config.yaml
encoder_arch: "tdnn"
model: "audio captioner"
dataset: "struck, bounced, scraped and rolled objects made by modal synthesis"
train_examples: 78125
gain_aug_db: 10
noise_aug: 0.01
n_mels: 64
hop_length: 160
input: "log_mel"
spec_augment: false
win_length: 400
tokenizer: "char"
vocab_size: 28
encoder_norm: "batchnorm"
encoder_activation: "relu6"
encoder_channel_attention: "eca"
encoder_depths: [18]
encoder_kernel_size: 3
encoder_stem: "single"
encoder_widths: [384]
fusion: "prefix"
label_smoothing: 0.1
decoder_width: 320
decoder_layers: 12
decoder_norm: "layernorm"
decoder_norm_position: "pre"
decoder_activation: "gelu_tanh"
decoder_mlp_ratio: 4
decoder_head_dim: 32
decoder_fused_qkv: true
decoder_bias: "qkv"
decoder_qk_norm: false
decoder_parallel_block: false
decoder_inner_norm: false
decoder_positions: "rope"
decoder_prefix_bidirectional: false
decoder_connector: "mlp"
decoder_tie_embeddings: true
init: "xavier_uniform"
residual_init: "none"
optimizer: "muon"
muon_scale: "match_rms_adamw"
lr: 0.0048
momentum: 0.95
nesterov: true
orthogonalizer: "newton_schulz_5"
adamw_lr_other_params: 0.0011
grad_clip: 3.0
gradient_centralization: true
steps: 4300
batch_size: 64
epochs: 3.5
lr_schedule: "poly"
final_lr_fraction: 0.01
warmup_steps: 120
weight_decay: 0.2
adamw_weight_decay_other_params: 0.05
Rows from block 5 of the text decoder, named by matrix and row number. Rows with one number belong to one attention dimension. Each number is 128 + 32 x the weight over its row's rms, rounded and kept within 0 to 255. All counts start at 0. Numbers have three digits each.
# q: attention query, key and value (stacked) (decoder.blocks.5.attn.qkv.weight, 960x320, the q third), inputs 0-79
# k: attention query, key and value (stacked) (decoder.blocks.5.attn.qkv.weight, 960x320, the k third), inputs 0-79
q.28:112113172131138173148187123193118140105133106105167092114119137071128135187135135156119109160092110093122083145083147070140107123097132184092158099165139145070123094168121155099146147134099109149086132173126173180145106138081114087113131112
q.29:130153143072099134139115120145099169097148148155037153152120187108160136109046127140127124095212123111106191133150102140132193085122108114137196104121133129158171106132118158161136098116128140121168127173173154153159105117207105153116106157
q.30:114100093148115147109145111173082122112151120204116148111083124093105119155166141110144099101072077101134142098064108121162127139120107156118160171141105171110066127170090103137108111112123076151131120141134132117153181050191107142098130100
q.31:091143152060111149089092090064096155062210151120156136143123159115134101026061132140156128097105139137153136126102132138139142144119167129099149141118146142152125106119123140172151187151123106197111150139130106134103068138146114153172180197
q.32:081104166113162126167114177159090169120187081110129156128126094201126146117151100072108104157160101087124131166190177142132149127156123132089083089148183095172191131171150123150077131137149133174132137120193049109102149172088087116161128163
q.33:116180131187142144072116155087180192157163132173140199153120169092100104103144143089079149116097115113136140118135163119093121110148111161127120125104171124178166112148151117144094225084115135123147124109158206151116167149112132160134113142
q.34:072155149128172117096162127177107137154066148090082118096134118109130048143126111089172165131126148182189141160107158130121159136101093065100155195132134158137209171152115097080186111164095132127145106169133170046213142084145106126165093088
q.35:173132117085205184134164140114116163201181101128103181069099156145130124087092127122108101143164118153147131133131156101123199100189136151147101172078162098161145169123159099123109144090118077153137061110157120164090124168135142164108162134
q.36:124161141106124131138132138138145073168098100108155146184100084154094096153085091149189090137110169144103206139136105162114131098128159111192156130148095133141087074116097094126137147120151156109140091124131069099109162143162092110148153114
q.37:102127130106111126108154060076131102104136125151144111122168137095137134033147126146137134053099090127162082199051140163133123121125143145150093111152161138174148117121129115103090132163108118163138133162138219140187144154128107098160122121
q.38:172113148121112187094150098157139186111120162164139083229149131135144166100164150128150122106122120074119154137115084104063148135098164142104117101122098112076152105171094150096111185086127101114143148164109176166107115121157142157172117057
q.39:120057114145142118102183166164090068124147143057106093113156119189173148113156193084150143179123097102080120129132109129095138056143163158122117121090124088129094130137146119113151095135161077101221131107098194154079115127136144066144138084
q.40:155123162142150123161097086145041090169107106135163138144169142093086078139120062164065109129115098148154133143134158157154147162097175068158149060143136098182122142098156107118127129173114159134170137152115182141193120140113120150103162164
q.41:171191144105099102115146106086170110145116091058051133131116121111077078134086121149143166120114152068183124102123123091152098105145153081068144166152081088196123142089178105156107093092110097070094133138169119133143059130142137180149084185
q.42:165088144134129146105171152081079123100133132090155112136151120134131128144122078134113149185115150158069116142164161119127113116165132113152142108136122117209103245077121113139135153086124131054188157135119054103101139118098119159112099093
q.43:155116087146169142158130115196088142195154115170115099113122175132146145121133134097114051118131146174184165117125129156155111135128134164196091156107164168151109116117147153050183147167183094070173163109130143190156176189122101129091152160
q.44:089176091148137111142185088116093179113149071119111142128031138074152059123106159140123100138181128154160142087183170131139099153134144108112167129146131088119145063120077020067087112136145205178145133197095104203161072139081113126120149146
q.45:101157178108158118077087158070166063118156156167108144140235194131102148138106121127114093137071058118154117108171095111125112117085103088094148203133056111100132144128148112132103164142131160115122146075063176101119177112221154105131170136
q.46:101112124146104169100193131119157098190145064108102093131147189112142103141046131121124134132108109106142147074130166079137088143123136120086183134130115104174150150092135160117079164086103145092163210147140119152164140128120137165094127150
q.47:188160096128125125186112170111116146113120096135129135110123197114160141103167140073143152171116197179135202118200131095184104115165103103201140128126162093170112139141187096123115089117093065086144119141208133161123076161093136102142114164
q.48:138142136114172165154112171105167109159176054165138135099161149143127120108087082055146099125128127154118121116149080107160108153155185085125155155167125115112170094140115131075159137069097148124129107104125133190158154110163128169119177196
q.49:109085171158146149171189139158103222066136176148079180158123113157139078085188126066137080084095100113135073206140120107125129101156156079168112119111083153169105183141127121149108163146091105155152094122148087135136156096172075107162179114
q.50:123121102170057110160139096190097142144080075116106132124166129182089155102077094139087181068110214156207113162130124134076150082160139094105153122120151113131165129175098145134114170136093179110150111111172143148121200110161170191127140114
q.51:166052121074157124126181156098159074082105183181109106128166133180091088123085066144113186177140127134139086143126136121136135119102129159148052136175163132135153078133112118061103093144118130160119103142167044131094088136161106135187093107
q.52:108142107068111143112160150114121128101225091098136161167141139116149165077095166177115139188161164121120188087130090126111099145114135123105151114153118138136101136118154203094182102135171132156118080137132162087139093184174125126132125119
q.53:116149117196120171138087094193185162136132152110128103082149097154103057091070093162196101153166081115156091109117135122139113117081135130139109140102117163112169107128109091088164128104171091132107151109042143095127049123093131140084153145
q.54:116082125156124096124142065167153075151212172136144109107096113147169097120160127157143136197112126152129121153150147177115153105130176149078081155108068165152195138074149137161100168135156118152144114093123134104167170096166138053147167114
q.55:136146167051099079079113141119143136140154121111077125132182145144128138146108133109134181124110216115131125098083110130129071190140110135165138134127139137164127152053193109146131097130190139151112149161120110153099119131120136113075126131
q.56:110126126142118130137131135144139108177143134071125108095119214145150143115104124102142105117115123079111147114158169111112124151128067116082144131213067127164186172201125184088116148134123165113191159120176168094147145080197147122097081118
q.57:139176142143124160123127161139147152077091104106119151150082113144183136128113158107120090142142194171122141119113076127143069121157137070125230152167128150136050137120074120109077144092098159106069184126093180136084156146143176135109133158
q.58:121158186175141092139103132193143137108101131143092108139128094129164138118076142094155143104143122099120120168126168121121059127096126117134155097142130122134124141160122117157125052138094226195163108098066100124107093111122100133111135128
q.59:159140092173157143116129117145094186102157125126083156144108146102106125123151106090110143169118136159156185059078087126179138155124167123042125114157111155113175073118199117093144091148169098067156193156150102148158086118118144162090108182
q.60:105137172060119095086138165149211118090155115131116138122119083175093157141190141201117078094176121139128066139131110132098128151100127143143087089095110192145073151098155181168111151110082104056115055149077120107116144161160086107112125080
q.61:170104114137149127153156138117154126128110102153113172085092172119155140160116174127161165130140109180138101123143138144122155127136068120125179135076185118168106135149172101149115162138123145047119148149173085153086061088067170083152116086
q.62:139200142157141166117090181138132116142071119107105133143182138114137162111143144093148124147151114111148154126103115129105202117108105071146147140124107150168122133102115144098180135178162120120118142118188130156131152098127131121125107163
q.63:114176091215121139140140077113128076088151113123110157105151157101140133107094136101121068120118190154175147113138083068129082136091123028096164128147142082142130141146167097099121159124093157115111119134096148110169081130146154085148157118
q.64:111161107157169175159181149135140065106092144078109136123190094156148150129085162103121086122151108134124157128139099133137110152109133117148133164159185123174161110140139163111152160131153095093178126140112175110179130089124072152169069186
q.65:101113092136156101148132116089180131159163141112098106100145166112157146143047154089166082110181190184183141130166109136157124126090137119112149158125046155155093098154106110181141093159138115058138132120151146103103095133090074157098136121
q.66:061074150106138134171133160118109152095132162099144137120109181127123111140113130131127134060135114181137077093176106161106108133117127134097155144155146063130181114036090119082147105112107120085094145145187087147125162156046088118159108141
q.67:110124087103119099152161149088135178154111158085152130151224119210073149108166128136169112145184074129133149160137147122106134139164069163132208158107143121137120126099091109173200151089117099127094110158079078222131184130101129147115159127
q.68:150138119138149085139106152125066150107196161099152146170037145111132161180103144157172109139137137181066126054150039226113127161114148108176121199109098136134112172161155188208109108153185122115133163140147123053117130080140142170129081130
q.69:138160126081123139130120094093105111069123151133129110150173132099149083125134133125092145127063164119217175144192119120136154074096178102129176150113109106121191119137136151132147153158153140148130165107050117086071131141103160110076126137
q.70:152107167135113175118139171100154051080133063146137163084110130104149124117077137078119188135131136073114186086106175106113162177099138076110113144163093095078099174112107152083173102123128142120106079101131132170119126064125130103095126140
q.71:146121098108099095160143104136102199184145216078166118111098152145108071077127100112141106151132144134127186185160126148128116174199144167118138132140102147132119123154090177160127113143091113109073118168091119189141148100114130147144130153
q.72:172177120123150113137136120111097179074161050179093156145101128147087105118142169099084140103126130107145071133164177121157082113092140123105108117168103141156113085167189110114157169142116080125133129168146186150130089108160085121115128136
q.73:089096142127112150125114131157115118160107122175136140131175158135177139137141094111129134102090139158130108060123147110113084119091060124120100186131163109120130074083084161083155157114095133085117075144116181129119116169133031138138124105
q.74:120131131034100081121107108111127113103133158154146159095071111098130094083130113077181154166171121088091129166197095132179123150158147144116210076167176121120101115101111086078136096130107168144094169139161119167122166075161114166093079183
q.75:172123185095160139095112130152134147053087119141130156136126140085087099102161137076089125164139136130121091131162183122132095089165101111043160124081132155111192112137097182139105080156123095108102163108101166173158152120178147130092139123
q.76:165144135115108145103145126169147144111102102152127067151084102105144129117148159154128089094132099129121111142089201160089125107146159103095081096115131117130112189139122138155163090111163151140152014137082156118114084170152093152128149093
q.77:118135113102079105164166131110115118135050152103083129107150090106126079167150098140150083117167124120204161138137109105115175111113102104136183063151173139121100113059173128134165115160150187123132132109117078169131117068080094166069103175
q.78:118149139129116106141134128145138107146099180179193101090122118159133213122147146198183093116120105122088084112096148097116134111157095145124125141123175106159099115164073095106119076159142114127127131035144107114112183148150064103205098134
q.79:164083138231116112150183090087141084116089096155132118128125147127144156144167133132106081088141188179104077103110104179130153135111097142134097131162120071206100093179060112170162174139167061116109135134125063121101150152145156092175115084
q.80:115164155104144129056158193056118137131164088127112092138098105147117180114168132175130106148100125205148145103088162076165110097153095129115122183178115146157178104182139146098077113094205143065197160163138100119109133128147151121167149099
q.81:158104134107124091171135134096173111096066179118155170182121099160066104102084162157143121143140056066219094080130126195149100113139179096129104073137173116065195084094140148132118157168153128093137128150109151120142136109098131084130164129
q.82:116137141129171157164116113205134177099088159061106101072089109164111113133065142131158105140128098137119192050151149144120206090149062140110175141086086078155146123191122113143102144117158151147174133110131112160133107131105102130082110146
q.83:114096115081116119151118139162089093123152148209131127139172095142112130103105145150090151102162120116114148113115129080112143121142178093133137136105143178158163160116101124165149148121141135149178157128143158151114097132092110151079110104
q.84:129097049165159122115195168135103137155148130100096150070139110124160191166138103138145116112076079162111128080105131123174139090121156146082164138143118105224134076144086120096094096133125095127123102107137122131123170099110144162184122132
q.85:160119110136104124112069094152098158077167128122194164115185145118133153076116075077171189164152103085143145076121110119125124150126164140121099155104084146079127142156129123113160115181141124120137141052177108057117057115110148120107105190
q.86:156185107164178135179106153098089129097122144154082138145128124190110157089088211119173122153107151086148148109143160060149125122084132084168129103134074097095150159085214125130074099112121096101172127145078123070172135143222132115140144114
q.87:099111165089149093137147110094120120085142095166092126100158137123163040145096080142126173099085161104150146186054125158128158094130116137103153151148111114119146158137095110016166110117135115108192157116133109095080168115116170104077170150
q.88:147159088076139148081162124155095104145132128070178135102137110132164074169138104108133049125153118146092102136153141137118087120061116122115137155128205166116080084074153130145086130134184169203171135129119141111110162112144142139165133067
q.89:108159092224124118118083113174140103153146110098068116090138104123073090163106169171141130089135155160177120099141153095156081157087127117086162116095123183072128120131140104104088138114071133130096152090159118149147114057116132137127170106
q.90:144111128039148103174129084103142114099108122186136138142102138128081068091151114126113114162141168123087085147113088106166139140155155137133111109165082135119072145136090175144185156169105062074140158109181109203142137110131157151161112127
q.91:088097157099120137173057148099132141137075140111184137148172098199163100148123117113079177149095092141095124142092080088120160153118106210136081088109149133128172089148182126155110119121116064053144119116126106133152115136105088143159120154
q.92:117117112149142055162160183151128135133095101026141146192177158178129099129094123151140127150082145114165165095101109142118180132111064102107158110200137109120123099113119093098102092071121110078132098145130061034176157127101197176126126162
q.93:155102094125142136113100054139136125116087146091151155152111181099184115157059044137129123158098114135148180172088124082162145161141120148156081158167142150126214100113188173119126147123108112167106115127131176104154116140093156129106109171
q.94:128138123097128069088104109145121142101115145157158126214127124089177140144128133088104129110100078156137130140125116095120119109109094093090160132123119078202130155100132041129114160167147144114074185142111163094180140123165195113067121142
q.95:182167154066077127096096168101108216089106177084110161086022145141116111055119155130142123111167126129121103138143139127161135113152180125141148151134175109104075129174122139160130091112165123170147142120124139134137123151185070124107177129
q.96:149130146155121097070079115137073148059142143133122138084134206111127117104045114082133119092168122147158171130088144070128152180153158092094173111122106184198086128154117120158140157082164121142080141073141136077139097139124145115107116145
q.97:213111116124145168128139127101130169174137193121137058128151104140158149133138196126093144148063113091207099146107157158150153137122103094132133112086086116129095144136144148148150117117149129061079170128141136122093121169152117099135108094
q.98:078124141133087156164140174091201173160132056153143157124175126086123120170158128198129120092139123099096107081132100136081109157147132117131109148183129120127136164110172099068151097144084059158066085085154055132164151100091105104081114104
q.99:121084111118138160159126197041139193106060080178111141130147128114188165140169136085137128148152153135096156157122085139120082134117120155107189126168096086117175067181130189146153082097108172121118138119095120122130070095123136100132074124
q.100:161185116168132114128162094114158151101054109143155121123135100187116107128141141192187118086039083130151090160110136149139178169177225098124118089094150146129114120139137094101116120131118118111074135048149150095110121159151156156152104125
q.101:114156185112089143153189156137090136167190152089137139037132089142118082162131118053134137130090090175171110138111122136119087140168081158106064117135113082157117050080167149112067084193100101142113104136168153131136134116125070193107119121
q.102:106111150140185113199130116122216160094156122108184115115104070091125124173110104088168138148105138113130068148169143186111142086126125123099145102106138155087190085094138070119126084163121111070168065141067141122104129141074164142087147153
q.103:197097151138169195155121132090150108130132119176135148113116140140133122103062113098198185093127069112148097126075151114165158138144091134158105157090161120121090114108083130155121150138109093117175075153113136141127128141113110179114108125
q.104:124084129156105112170109085136179152132083087098127160126113100096166094154150124150125152146133117134108169120196197146108102107128114154116205129115151123136113105151155172097072165193152107132132116083108117113081127061092092082115109160
k.28:128083138126137095048131128095100113173114113113141166150143124172125120100119131148090157112161181114142152071152147158134108044206162126153065093158079139129134130140115143178077116058145157136090100147178117084105100106138145106109082142
k.29:180165158111108086145144108165081137075121125129138095134149124128146075106137127125143101153142162152104147111185181148019103094093084160079131107135138171110093176096159128106138156205218150111142050144168113139080047103167169159090074091
k.30:182134134106156174138133094089172073095139141106144194088159100142134126115138078132162174157094163089104098108101116155100100088139089104106094170194105153137092096102151154127135148111070089118099112191127119172106130111106177117028091166
k.31:115094101146122135204118159176201134144090158052131120056115085117157077128127113121150137118101106126164164152145141077131055159094128146119135107166065152150141136174122145121123098119076136200150142088124108128119126096096133152134094121
k.32:144135057113087134092110114131110203117106140153142169163108173115173123105124114141095160150104077166077182085112126106111100153137130142094141096172144100121117130091111112089190149171167095174151144177182093165118125147083109118178146149
k.33:142105047182169117103179133131141111175172088118165115153146165179111088093107127104057128159094153122172091127108149126078069112107184155082148085111126138106138131132130168136168123168098121143120115120094143163177136092102102090167137091
k.34:113151154133131150170179136131072166119153154132043132165143135202118164130194131109112128109135097126173119139140120143129122185155120101156161140125163125155130169130135075131140118170148184109120172106062138123159114125129123112122069118
k.35:112129149082141130122138074098102119115178141065143090126140161076059159176117150112112127136186106092132216146121112147138129145150148151076126097150117103097147222123099204129149162096179174155125199104116163162160154128087134168146183158
k.36:102152096085123119132157128108116187148141192129150155126146129097126095152083131165126102070129177113091184119152144111063121126136138111109100122125064103129110146146118106185192136135115066147109185083094071179107144167117097218105101160
k.37:068122036092096153173130142160107160125145141167116143123095112118129096131156080160022147133125107109099100123108141120186162142149091076181111121127133154099108146170119075129092183152159113080110167113171156116122129088184153133158116103
k.38:122149122117131173120156128109107107089078129119136142110138148150109111123115158099111071139091135147144160098119144141121103124084120202174180129128134093144090093142111087173117060178160116053117173127086123128147101101186088130166141137
k.39:113180161142111094112172115061223085203135126127141122090122166176108112109100094123132062087090088075147090136123157131129113115136087070102129129105150141119157148116157089151113119109108169149087130151110162068079123141113150166113149140
k.40:120090155167087162154093127126066145111136146127133137113106131114074145155134084196138078148148062146130077141153171103100112167068101137165119166108125140080134071145123100122156106108111111153103117100150101134149179080106118098070064103
k.41:153131152179152129078116130169071087135075109132087118086139138105135152131175145115126164107132151102102167117111135180125173149175174160161113089130140129135133175100118150118118140221142121102120154089150120115156034118158191098119081099
k.42:123160080146170156185159139153111126166173109104082169124133092158128154070140146110142176131114144174116069200183170131144146138130116101127148104131138116173121152129105101096117063094127094117154137151109174097119133087092143164191047086
k.43:068091115149055095066147088094164167101146106154067109141176104097045145161153121150123116124150136146117112126149167081095089147078116153095089141150161102109148158206179110153157134145173101125141129181117141162108130105089121082099142113
k.44:107121199121122136145118126153115142153133117131190143063145120150096080151115142121097166114125148130129152109103107115114120160117087172135135148100139158059122074122081153091102111149100138145114159079194067097126103107129154124117141140
k.45:130166105077131148118134115114116166132092113083144116136124098103137117153069118135123163185122089103126091147141115032112161155096140098106124134103148140211127056122112071165172113174110180131109178092104146148113110146182185167072093151
k.46:110108194124101084127156127173148131159133132112135171032159139133145096156142139113134224077117136075155113083101100180145099116150086130154138071067130112154132141154092090165141052146159112127112127140176089154147117147090172118114125110
k.47:095094088122217070096094115136141142152163146148136101118215133188150163189122150073119159125091175159145144068153179097088114155143136105068123118064172149138123136156127136112140193207135092125121136156102035153111141140072130113143090103
k.48:117082134105109078132147159107127163175156100178089137100153173171080158090076124114172095123111117123159142107073162127189124162161150098101111104105129160142126163125167087140140080138149170133075150117115157142113124061127181113203126152
k.49:139115101155118160164112187102134105125120069125140142118141146119108081138169142067158135167150132115079136159113174117111165141099138103181125136150134118113147096113138123107162144127090127155100170062105132169013210124163159167125114058
k.50:150115130144143151113161164137166147143170140196111102150194077181147105123081160108167173130112169117044132097108137115111150127134148104142139218075161126090116108153143182093105116128188156163120162086104127089181123057131134035154140159
k.51:072177167166085097059176155122096154120138145128038187179125123108153097130074167159075070113135136152080087122148178153069178127097114158164085163123144140138138138118149126138073190118118100133168086166144183111155092108100138091137136167
k.52:098081113133132119137128186126104142045123158132095127186041058162095146129074162156137100034163091138083167133154140157132101101169165104118109131116155128136111148165128133135147150152098082143119142138177131144152183139106144083161089151
k.53:114126111103096159165153123111150117104125126111149147133124084143082088080139147142120120133084140104140137088125104141100055179119148170112140104156118076132138041130159111031133086178078079123099127120164071121192157096130176096168095090
k.54:072147107184120158154154115144140139130181110171080143130123155163078152087119152091112092104132133127092071134138098186141153132164098093104100170132122102101094141114145129151091185097118077041138163117076112122138136064096111067197155087
k.55:178097107135152104154110121161147131101096097142140034165083160100090170170147142098156176116109092126119159120131143119147111151188084100085097136080176105128079137116126164142127086160067084138118116159100115159088150205111144108127172174
k.56:122129183132119088105130123134138117150119118079136143094148164197174073162116137129152160162154124141142143136137132133184127098140091127168127151137127169114099123165167138109093149109111120114083125068149115091165095133127115145135133150
k.57:142109139089141145166141152170085130107033104119130128122068131114120120092102137144137131166078155129160165178118141177129178091139106107189093157130142157153121179132079135139113135158108173153104166132158061117133112127186146104120124081
k.58:210125135141157129164108128115135162148127197112153114172100105110156144069103109136154105173138122115107157125169133145179143052170141172145124121162037101100125163118101147136127046103095078131144123115158076118094105175200108157092112131
k.59:106164132171152136113102145137115100118158141103116124126119091147106150153113194107130131111131100107113154062113126081171130158127147146104164126097121089129134133088170175131124100146134144111118111117125126077189098125126144089184120072
k.60:139119144145143081149170140113124125091129122125117182204082158133109099125127142129141093043175096092117069147152137096179181135116138099086142146191094121063153072087094108214135141069106085103132111069139159130127168140107123112123096145
k.61:119161151079195138110149151122212109132094089183131128096188107158111188145118143126149147038163182158204091118150093101109118106137109072131152114138179163193115102079107151130129107139188066117146102111121142159071126141117192160117128112
k.62:071198143135133084129188107141040102148124167082074107123127119103150138099147172134125133129080107187097155117163115169099166153095146155112122101130102121132145093128086138109108109166166134102125091124108186103164130169118173082118099160
k.63:111135090124175118087135121129136138161108195131119150099148132119144063171098117135087146169107145150195202111153084131096126141159182092124139138094133142133130157134137097170134162122150191145070109112147078179176105188095092121087092163
k.64:132122123144115118065167150074156183091161175197126126162089146094091129079148125088152097145132141106136110151143049118124113120079151134114173070119134117115169117120085163161074134076150157150074128150137209129115100136168123125039109107
k.65:093160194135156133087089103100140056089145155191140106080076159153134129051136251140153210062107076154093150135192122150135153128128124142101107118126092131071131176124121171115092113158076090190135163111101162101094087124119097133148167156
k.66:125147129125111114075122101124151167165081171126156094140107149107127122173044092190158125136150092151132144125109140159152126069136091078106040107132073139129158130069148121143144107188067096084108122123160129148114102104077163128115107158
k.67:155152190077134101107107114131130110114119116152070081136215074087122099095116095104179104130160107139141159081181153114146125134140128120125064115100152107095146146117147091090131161147098126114170093151067122136219139070087170108147152180
k.68:117117110166113189181117109114139100154141166139133128122089130152082124166144170134099186140142083150116061127133140120104138110083177176152132139159154107085174076134118159110057135083188159121118114103105123144107159160135192118130087114
k.69:156145137190131193136148111144144110120136156137101161137173120126156138160138135161145159102065138149180082137080132116118139081067195107176143146095144122076096127101108161123083127115105109157125155103117148140065172149128116148185086117
k.70:189106150155089118137104131091102082118083096147157102127117099188161123194188126151075165102080112183103138145131123084167176113132187111172148153111104133147097134058142165136143118090170091079161102132125094030121204148144164103160137147
k.71:126125152157167163136177142139181087153120137142148100154125162136140126160104132114142028142079114120137128124124130082122104131151124098105133203122116116066112086092125107110137153104133115123094131131114171123107094166089105115122115086
k.72:134105086151114126147175145071144135136144166144111147165053201199160127106116123112163093094152119120161167112130123140116100179143172143124158135161159135118138127105117148167099110118143135146098140113121098119142089189128127130185218129
k.73:153084086113112122115139115217158113086122175146165101054129149141131113153123123173155131118143154195153149107133180094133162064151119111144167155128091138134137128117152119157168089148117137080110144092169151053131117075137142089122140187
k.74:197122120121117075080187094080162104127112049147150112100108096161119195086115112080066105132136136120119061121149083105090118134111086202125139170176101129082120137132105180150066178118181150142160135111140092108120118126128166124091168124
k.75:060163109135164121140083171188135160137152118067106107129132136101154118147069148090128164187104184101106145104098093126169111136125144147122166187131077069108129144088113137187132134145120090191136120151127142056117124136110184106149117176
k.76:160111103172092078190109081207109143146140141110131124124101107176138129093132138202165091069150174138119155111152131157122101158082120183095084105126178132122138102149080166172114134159130094125102137140097165139185114154102069101139148092
k.77:096175208093172112148081093087124145151113009166060082110128131157109110138196145181120121114136145187099150112146101134111188126123159167127130129128093092147113078124155137112123190152119107123158119120154135156134126121188127097122123123
k.78:131101102102088077119104137131114154169142128137136114130178145088094118179118117068146140132136086175148129131146153167116122076119107112131108209064139127175174116143129064128159079088199161127106097166109133076107129093080134155131106096
k.79:126169140112095109136114204092183176096187199103152134117148137101099127150147113166107102114183128125171166115093169178198138147243140050124154079102122146150111143096142126098193079124147088137112104119045121087151143132069092131140169160
k.80:128102093180179123147070135080122133180072115109164140089089159151138111143100130161123101147123113093158100104087101104093100198132189157138084139162170142138131091123068135193126170105136100117101138140115154172068155088118136126091134116
k.81:120063093167182107161107130177050058112146156089131167139147181102120080107079161137082155115082133153113176146093068147192078092120148155150126087135174122197185124126111127145162045074146160090120130165119144118135119181152140124108082090
k.82:151123207152144142104078119095135143122186121132110068111181177134177132102122086127118177101139158117159128108159149136099134124109123126133149144130140078100127152076148141129146135055126139119080161154137113169106111177084157109180136114
k.83:125170110164139099047126192099049139126151169093130152111201122127113146089175143098179133124091132144091193176184146162180126119172089116112180093086152100139133116092164144108115079178157158105105121171141111110118140164122102153121111161
k.84:172161154139119123145174189138130080182174171112141149163148155158124141098137117100079113119153069150147096161141124145150153148110101112053124106128101119170134119098148136122101106115207129137125167108101168152120085104181152105143152120
k.85:198108095159116130147126096079143184152059163090203155118065160113144134213128145123110099079144126125169166127139123137080125079129171126183102137055146116112115158123139121156137097148154100063091083072095149081127151089134133092109112124
k.86:108151133118094100101142129068155046127113111161120125100112122212133120125151164131101115135129121154145132127108135107125152182109104127142118152150049076110116135103116183111091160117171157093106118139119100151114131204140171046152174171
k.87:153117111147097116115199057099077141148137086140112074136115120172102137078150111142148107146100103185148069114165111061110120149159112114131136128115134085107094119144107183173105119124155129172158136118192064119159071124157190104116100152
k.88:134172039127147153127142058134143142126135155124125080108160142144118104159120165098158171144120111119105143164116102102095196143126162124087080108116064154157125105142092158214102131226069130110124136096147142130118129037105132156133097160
k.89:163146140081163117081145156109084120099109071154076142107120107101085122118127089081106202144114122147125136112118048137133103144177137180152131099127110107157080072107202144094106126132127115085155120116201142111169115120175120120060164163
k.90:141124174117129124126163134073148147123084132125108117161142165165088182124121108134089105128080100108143171103131077126109172122110153059156178100199116139080116136111142180188163117170148141105124111161047096085131092067153170075151100147
k.91:114075121125190130184124129163135122115131172142138166130161180076120159125077105160124085165169056130178127121175101230093107098115101113127122120140120127128209131138109090121134138095116178141125086186127149087145108130175073089172087108
k.92:083151155106132161054141103116114099112174136134127141099145137128017121113194116160110123213123150173110118114210128085120159151093122112158113082135132099151155116120133135082151144041143147150119076133157122182169137150120135084096082130
k.93:115119172170099165223113146162081141117098217122162144139103186151163164075130136179129147103172101089149103083101164131122111146071146107112169133128124126065149136135121135084143136140100164173127173142090175233068121160162147049148131118
k.94:125122127102146109147104108121119128167096123154083103105118119136072154103128168086098117159129087108136140137132165099107073133146145139088117184136086102130147146198075133132182109136167149151123101091165136102129140098118125141169191162
k.95:118138090137166084197094163111129153135116077126158156158072176144154104070101114141125095163091085123116152113120091151109118137124183164148128134117167145134074110125136194107154158118119112146158085144078121116153097181133068112104119113
k.96:127170162122165100086116151095098145148115110118039136128150133077150125118185105093105152154134155112156116057144122159180122095105134086117142164081151118052136183075211106071104143109154164075139098123124090067150090083190141138200113157
k.97:161101156130129079085179119078128111054105126160108116087117149156087084167106124199117146135136108125166148109094116096167133161105123080132151089129107070201090108089144131134158132171068173130167118128094101132086171132140165105103108147
k.98:111107137130062141152155186089107141079034123147090119125121101184159101128126152137125131084148092159143129115136166121198136146092138137208108192110197161111153143075173126083087124111104182121222110112205160164117136066115095128092110128
k.99:179111085099119155112090126112162125151134133086155092182106117067165194153131142168152179131115129102176158146061131132063113144137118155125045140137136128144170137081098143126139121123136105145143054120089128175096142175116153142052161069
k.100:187126129135123156118051120126075165168098121104066096111113091151143157149138154154084107121121120147105153166135099086147133100145132127139158129148101099130144098153097141124124119183104099140135144108152127181198115111080086149137216109
k.101:158173142080085188124163086183154108091116120127108141130123168084139104114096121133142134181164158091115089108099043101142142092100053070163151149110127114068135199130087087094152088141135158132108112085136110109146098094161181132137153121
k.102:145124103176081149120166183106138163091124123131184181189110117109175138118127070151098136097055099160150143117094172190129167135126060171155155124189132093137132171142131086060106100063162142091141112134161090124132073169152148159118091100
k.103:091100086136135167121102075094129109170071141116160087108184160120161152117157078120109126159123150134113107148170108114131093178128138211100120153163111169169134149125085133140139138130137091168145143160118129115076154151111124098117161075
k.104:074105089138079094095151110119118151122085115114133168085097150119160147104135144149169104154159113200140124172059120159120137112166083115160111121164108212126105124085161126098121155147085117116147105160148064096090202142104147117137127136